From a checkpoint of a small audio frame classifier: activation swiglu.
Rows from block 2, named by matrix and row number. Rows with one number belong to one neuron. Each number is 128 + 32 x the weight over its row's rms, rounded and kept within 0 to 255. All counts start at 0. After the name is the row's rms in percent of the matrix's.
# gate: MLP gate (model.blocks.2.mlp.gate.weight, 576x192), inputs 0-191
# fc1: MLP up (model.blocks.2.mlp.fc1.weight, 576x192), inputs 0-191
# fc2: MLP down (model.blocks.2.mlp.fc2.weight, 192x576, transposed), outputs 0-191
gate.321 088 [ 43 159 145 141 152 158 105 123  94 147  56 210 157 164  87  99  60  97 132 204  69 148  82 149  72 137 146 138 154  93 174 120 164 126 101 150 152 164 124 130  98 114 169 125 176  89 133  84 175 103 105 122  72  85 106 136 112 132  86 151 173 187  95 132 118 139 114 117 171 131 134 130 147 198  68 134 114 129  90 121 180 160 178  87  99 114 132 116 153 137  85 107 137 100  91 143 140 140  97  73 132 114 181 119 138 140 156 118 160  92 106 111  87 134 141 157 151 162 117 147 124 120  87 132 136  96 144 179 131 150 143 117 190 121  93 124  87 117 109 139 140 170 126 144 139 201 105 127 142 120 202 109 116 118 142 102 125  93 145 138 139 223 135 131 117 162 161 162 107 163  95 149 158 100 158 157 195 117  88 122  79  77 110 104 102 123 145 170 121 123 126  89]
gate.322 105 [125 114 134 189 168  89 103  92 119 159 100  70 123 136 180 178  83  78 140  67 147  67 105 155 169 137 144 158 200 143  94 125 104 124 144  91 144 139 161 163 105  85 147 164 128 105 111 162 157 117 117  58 131 135 143 119  91  84 134 106 211 157 139 120  85 150 113 155 131 147 149 175 134 158 139 127 137  90 191  87 131 118 114 157 118 169 156  93 144 168  57  89 151 156 127 138 161 156 110  96 142  71 109 126 130 153  75 126 143 123 122 100 135 136 119 105 108 100 116 115  70  98 108 121 118 152 127 152 145 202 109 181 149 123 100 132 188 148 120 134 111  91  44 130  74 116 143  86 172 132 141 118 151 171 126  94 151 159 128 123 117 114 143 145 104 128  56  98 178 122 168 111 126  76 105  75 138 217 135  95  64 137  83 164 172 132 136  76 107 128  95 124]
gate.323 109 [ 87 100 141 140 122 143 181 161 142 155 100 118 129 137  99 104 125 171 181 148 111 170 110 159 153 154 162 112 143 170  85 146  19 128 126 122 103 110 114 103 147 169 128  54 128 129 134 115 134 120 172 125 156 107 100 133  69 108 104 109 153 171 180  87 115  56  60 147 134 153 158 139 143 117 137  59  70 107  66 171 102 149 105 122 142 140  98 160  71 120 111 135 148 120 145  77 194  48  98  42 126 126 145 131 159 139 164 115 126  97 142 121 101 129  87  65 147 120 167 139 143 155 115 183 117  96 127 124 114 107  87 130 101  81 148 144 136 117 124 118 113 194 160 114 148 106 111 201  89 127  98 167 133  84 155 175 149 107 128 108 115  88 138 156 110 125 135 143 128 129 161  84 170  84 119 138 176 110 123 178 120 100 165 174 109 159 154 139 115 205 163 165]
gate.324 098 [155 146 106 157  80 198  64  93 140 109  69 121 123 135  56  73 141 140 155 169 175 110 173 160 102 108 126  89 174 145 108 130  61 118 157 108  39  79 152 116 108 133 162 149 130 105 120  61 160  98 150 119  92  93 150 211 153  78 108 106 154 114 140 108 164  89 155 148  75 115 125 149 133 143 152 157  79 113  91 114 123  98  91 101  99 104 118 140 107 145 162  79  74 144 129  92 169  99 176  77 129  82 160 166 100 143 158  89 143 104 131 125  35 173  95 135  99  90 150 143 154  78  99 120 136 120 131 154  90 147 131 105 137 138 135 116 115 154 123 140 191 109 130 149 119 114 139 152 130 158 121 158 183 124 147 167 124  75 100 163 173 142 150 154 169 159 106 148 123 139 190 163 136 136 129 100 153 124 156 110 181 121 225 127 115 112 145 104 110 167 121 115]
gate.325 104 [ 77 102  67 160 174 128  93  87 101 119 150 127 131 168 107  81 125 126 133 144 138 134 167 125 178 152 155 129 185 123 135 102 148  97 196 135 151 141 180 159 121 113 139  89 108 115 166 134  95 159  97  70  71 144 103 128 119 140 107  77 157  95 173 110  96 150 129 153 114 108 168 163 108 218 159 144 114 153 183 121 135  96  98 150 107 165 119 120 158 148 141 126 150 100  96 199 122 170 139 138 122 135 155  62 110 151  84 149 145 117 115 174 127 101  89 169  82 162 151 184 165 145  84 159 110 139 139 123 201 117 129 129  77 155 186 147 104  95 116  94 140 117 145 157 134 134  71 160 133 149 179 108 147 165 162 148 111 228  76 141 131 125 172 106 157 111 144  86 171 113 127 111 132 132 138 168 101  97  91 133 103  34 126 140 125 112 115  70 193  95  92 113]
fc1.321 083 [137 157 131  88 146 133 128  77 136  87  94 134 122 110 123 102  92 155 143 164 174  39 146 152 147  70 127 124 152  79 143  93 148 141  84 107 194 172  82  86 130 171  94 170 153 151 107 136 136  81 138 116  64  88 161 126 142 114 132 102  68 165 104 116 115 159 133 111 145 147 155 135 163  93 135 177  83 112 118  89 156 138 154 120 169 130 169 105  86 103 144 117 157 136 100 150 116  94 132 149 132 149 142 112  82 150 153 179  90 130  99 186 150 130 138  39 122 136 155 144 145 103 131 135 100 169 128 173 111 128  66  51 187 130 110 106 144 118  98 150 160 126 165 135 122 126 105  82 140 111 145 140 117 129 161 123 174  95 119  62 166 103 154 144 140  29 131 148 105 171  70 153 147 155 108 164 100  42 160 124 143 120 125 187  82 144 152 161 167 158 153  67]
fc1.322 097 [  0 157 116 147 127 111 157 114 122 128 130 116 113 133 132 132  88  74 171  86 120 138  74 185 125 181 143 117 136 125  96 165 145  78 159 113  97 152 182 131 131 103 145 131 154 157 152 142  83 185  98 145 156  76 152 149 105 153 126 156  85 114 143 127  89  77  83 112  78 120 184 151 180 142 130 143 130  47 112 119 121 182 122 156 103  79 100 114 145 229  78  91 129 122 170 108 146  97 153  87 164 136 123 139 123  91 118 119 167 135 153 159 162  96 203  89 143 159 133 156 112 100 116 146 118  90 110 105 137 154  88  87 138 181 118 169 171 171  97  80  68 134 170 118 156 124 126 129 104 126 106  95 135 142 112 107 154 100 132  70 142  72 144 124 141 119 121 184 137 140 152 113 176  95 103  87 135 146  97 103 127 169 105 143 123 129 205 148 114 143 152 109]
fc1.323 101 [128 104 123 107 152 127 103 118  83 182 134 113  92 121 108 116 125 147  98 143 119 119 176 127 182 149 110 130 132 164 137 113 133 109  87 147 108 148 116 113 116 109 124 130 150 143 138 207 117 129 158 181  98  74 173  96  93 206 119 155  80 113 100  89  98  85 130 100  79 126 128 119 126 130  85 172  96 108  93  72 139 159 121 103  92 255 111 191 171 118 144  72 123 169 133  92 153 153 149 146 128  79 133 129 119 159 143 185 145  98 103 134 191 112 154 144 158 102 139 132 140 120  94 125 148 101 155 130 163 124 142 111 122 155 106 137  99 178 160 126 151 121 169 138 133 131 146 109 137 119 130 128  88  95 134 157 113 169  97 115 137 119 153  79 190 119 168 167 165 138 105  86 165 154 144 111 143 141 122 222 133 142 132 119 102 115 115 129  81 116 225 135]
fc1.324 097 [ 96 106 104 135 149 172 160 120 165  89  87  89 121 146 133  69 137 142 149 150 106 134 106 102  68  59 147 109 196 106 114  87 119 134 112 120 147  81 175 155  87 144 138 140 147 131  54 127 139  82 141 152 149 177 164 141 199  54 116 107 152  89 152 138 170  53 139 181 129 138 215 189  87 166 131 138  61  99 141  73 128 104 109 110 114  66 152 146  90  92 131  57 140 128  79 127 145 105 193 139 152 111 153 140  78 222 118  88 124 159 133 139 100 118  96 109 113 105 146 149 170 156  85  87 117 160 135 166 138 107  89 121 147  46  76  87 131 116  95 131 115  67 140 153 154 109 137 154 125 135 157 139 161 151 165 138 115 136 146 136 118 105 137 131 143 127  92 159 167 169 177 151 131 157 125 118 170 130 122 113 148 117 145 136 107  84 120  89 135 109 113 140]
fc1.325 098 [141 154 174  78  55 117  80 160 123 116 151 116 175 125  71 187 141 148 159 127 155 160 108  44 168 101 142 133 143 113 161 131 133 132 165  80 131 144 170  97 108 111 168 153 108  91 113  84 157 121 133 167  94 108 155 128 131 117 114 166 159  94 158  89 123 143 103 136 188 194 136 163 142 136 115 178 123 179  77 150 122 168 128 115 143 110 130 126 137 132 140 157 140 149 106 104 138 113 107 170 139 134 124 135 120  46 140 150 105 126 181 153 125 129 103 143 112 104 115 170 179 134 107  93 171 167 145 154 130  95 134 131 148 150 146 104 171 163 163 110 181 122 155 124 119 140  77 188 104 152 138 118 158 133 127 167 148 168 129 148  91 158 196 102 180 142 158 113 175 255 180 166 135 155  77 140 136 111 116 188 120 136 131 127 160 108 133 191 126 160 130 141]
fc2.321 085 [162 152 120 126 131  96 109 119 115 197 172 126 199 142 140 104 116 139 102 139  59 136 109 115 130 169 111 118 144 134 154 105  88 127 104 107 158 140 161 122  53  74  83  94  90 127 191 146 142 139 128 170 126 107 173 121 114 107 147 135 116 179 120 118  86 148 112 164 138  56 115 114 134  96 104  94 138 144 178 143 141 112  66 146 147 120 153 183 110 184 150 143 141 129 142 128 174  95 130 158 109  95 128 128  88 133 163 137 114 112 178  83 187 118 103 105 157 138  52  93 149 167 146 184 102  77 132 116 148 105 101 152 128 123 153 126 136 126 124  91 118 104 115 180 148 119 125 125  78 126 148 104 135  43 154  92 124 146 160  99  74  65 118  86 107 112 151  72 140 123 136 164 154 160  90 164  98  95 118  63 126 152  94 116   0 159 138 116 140  80 183 161]
fc2.322 097 [166 118 164  67  73 143  77 126 112 110 146 104 145  96 144 158  83 124 156  80 120 121 146 143 128 155 173 128  84 113 164 169 116 147 159 157  94 143  76 167 129 122  87  82  87 126 127 120 160 116  75 133 157 185 134 150 125 102  89 198  75 106 117  77 176 154  29  81 115 112 130 103  78 133 155  85 107 164  82 114  84 146 161 138 105 120  77 131 181 161 182 203 114  82 177  86  98 160  93 106 120 137 157 180  98 125 150 166 165  83 141 125 105 141 100 169 191 122 180  88  85 144 166 143  78 140 124 131 132 121  88 115 113 112 120 129 169  98 163 134 109 147 139  79 107 143  71 143  94 115 121 120 144 147 117 103 109 112 135 122 121 100 108 167 134 118  72 168 141 113  84 142 127 139 202 107  95  93 154  88 115 156 151 125 119 136 150  52 144  99 136  80]
fc2.323 103 [124 117 141 104 175 105 137 118  95 160 144 129 173 119 148 113 170  75 114 167 119 142 172 117 132 109 130 108 131  97 128  85  80 141 133 193 211 103 130 107 194 135 167 116 133 100 107  41  61 106 150 128 172  95  84 124 131  58  95 123 209 160 114 109 156 183 196 103 102 115 103  80 180 133 150 112 123 145 154 118 141 184  69 127 184 223 115 130 211 140 119 151 104 126  83 131  70 114 105 167 101 150  78  97 144 120 152  96 150 139 157 153  90  88 109 155 108 154  80 134 142  94 154 109  64 100 131 140 148 110  88 132 105 139 172  90 121 132 129  58 127 194  85 115 113 126 150 120 151 173 125 127 136 132 128 135 140 147 122 183 133 117 109 113  91 119 143 158 145 138  98 144  82 140 129 184 107 163 110 119 110 149 180 113 127 126 110 180 137 111 120 150]
fc2.324 099 [114 111 139 110 179 115 146 130  78 140 128 149 140 140 193  82 111 136 161  76 139  91 158  78 153 125 171  93 153 143 117  78 185 103  97 122  83 156 130 151 155 153 153  82 171 105 182 137  71 153 111 199  79  94 144  76  61 110  95 109 170 118 121 147  65 182 142 128 110 127 136 135 101 108  95 108 107 119 223 128 109 178 122 183 121 159 168  99 111  98 120 165 134 166 130 154 116 138 191 124 124 113  89 104 191  99  93 105 120  72 131 133 178 125 129 181 118  90  87 143 136 114 133 121 164 113  97 194 123 130 143 115 138  89 125 149  84  96 139  74 106 172 119 188  90 134 163 127 116 144 109 135 113  62 137 110 144 157 109  78  67 152 144 137  97 154 172 144 120 159 133  94  40 147 130 119 140 107 184 144 133 137 181  93 137 143 103 147 141 182 130 133]
fc2.325 102 [125 130  81 120 133 122 107 153 160  92 192 104 151 114 133 180 109 117 121 162  99 111 195  60 122 126  80 108 128  82 164 100 144 116 138  81 131 136 111 158 143 140  96 132 141 122 146 129 128 137 183 159 111 129 145 121 161 142 121  60 133 133 172 130 108 112  99 137  86 185 172 178 113 140 101 100 105 133 133 118 105 128 120  92 134  98 130 141 128  74 131 107 157 145 130 140 121 126 154  82 115 160 150  89 124  98 164  89  94 103  79  94 125 133 101 115 107 122 173 141 153 121  57 163  95  97 156  59  88 175 183 120 107 174 146 162 114 140  59 110 111 105 126 142 159  75 154 159 120 117 240  61 166 118 126 123 125 166 142 123 189 100 159 168 125 168 160 117  67 153 193 116 147  68 136  66  67 146 142 109  99  45  89 168 134  96 158 138 114 158 172 147]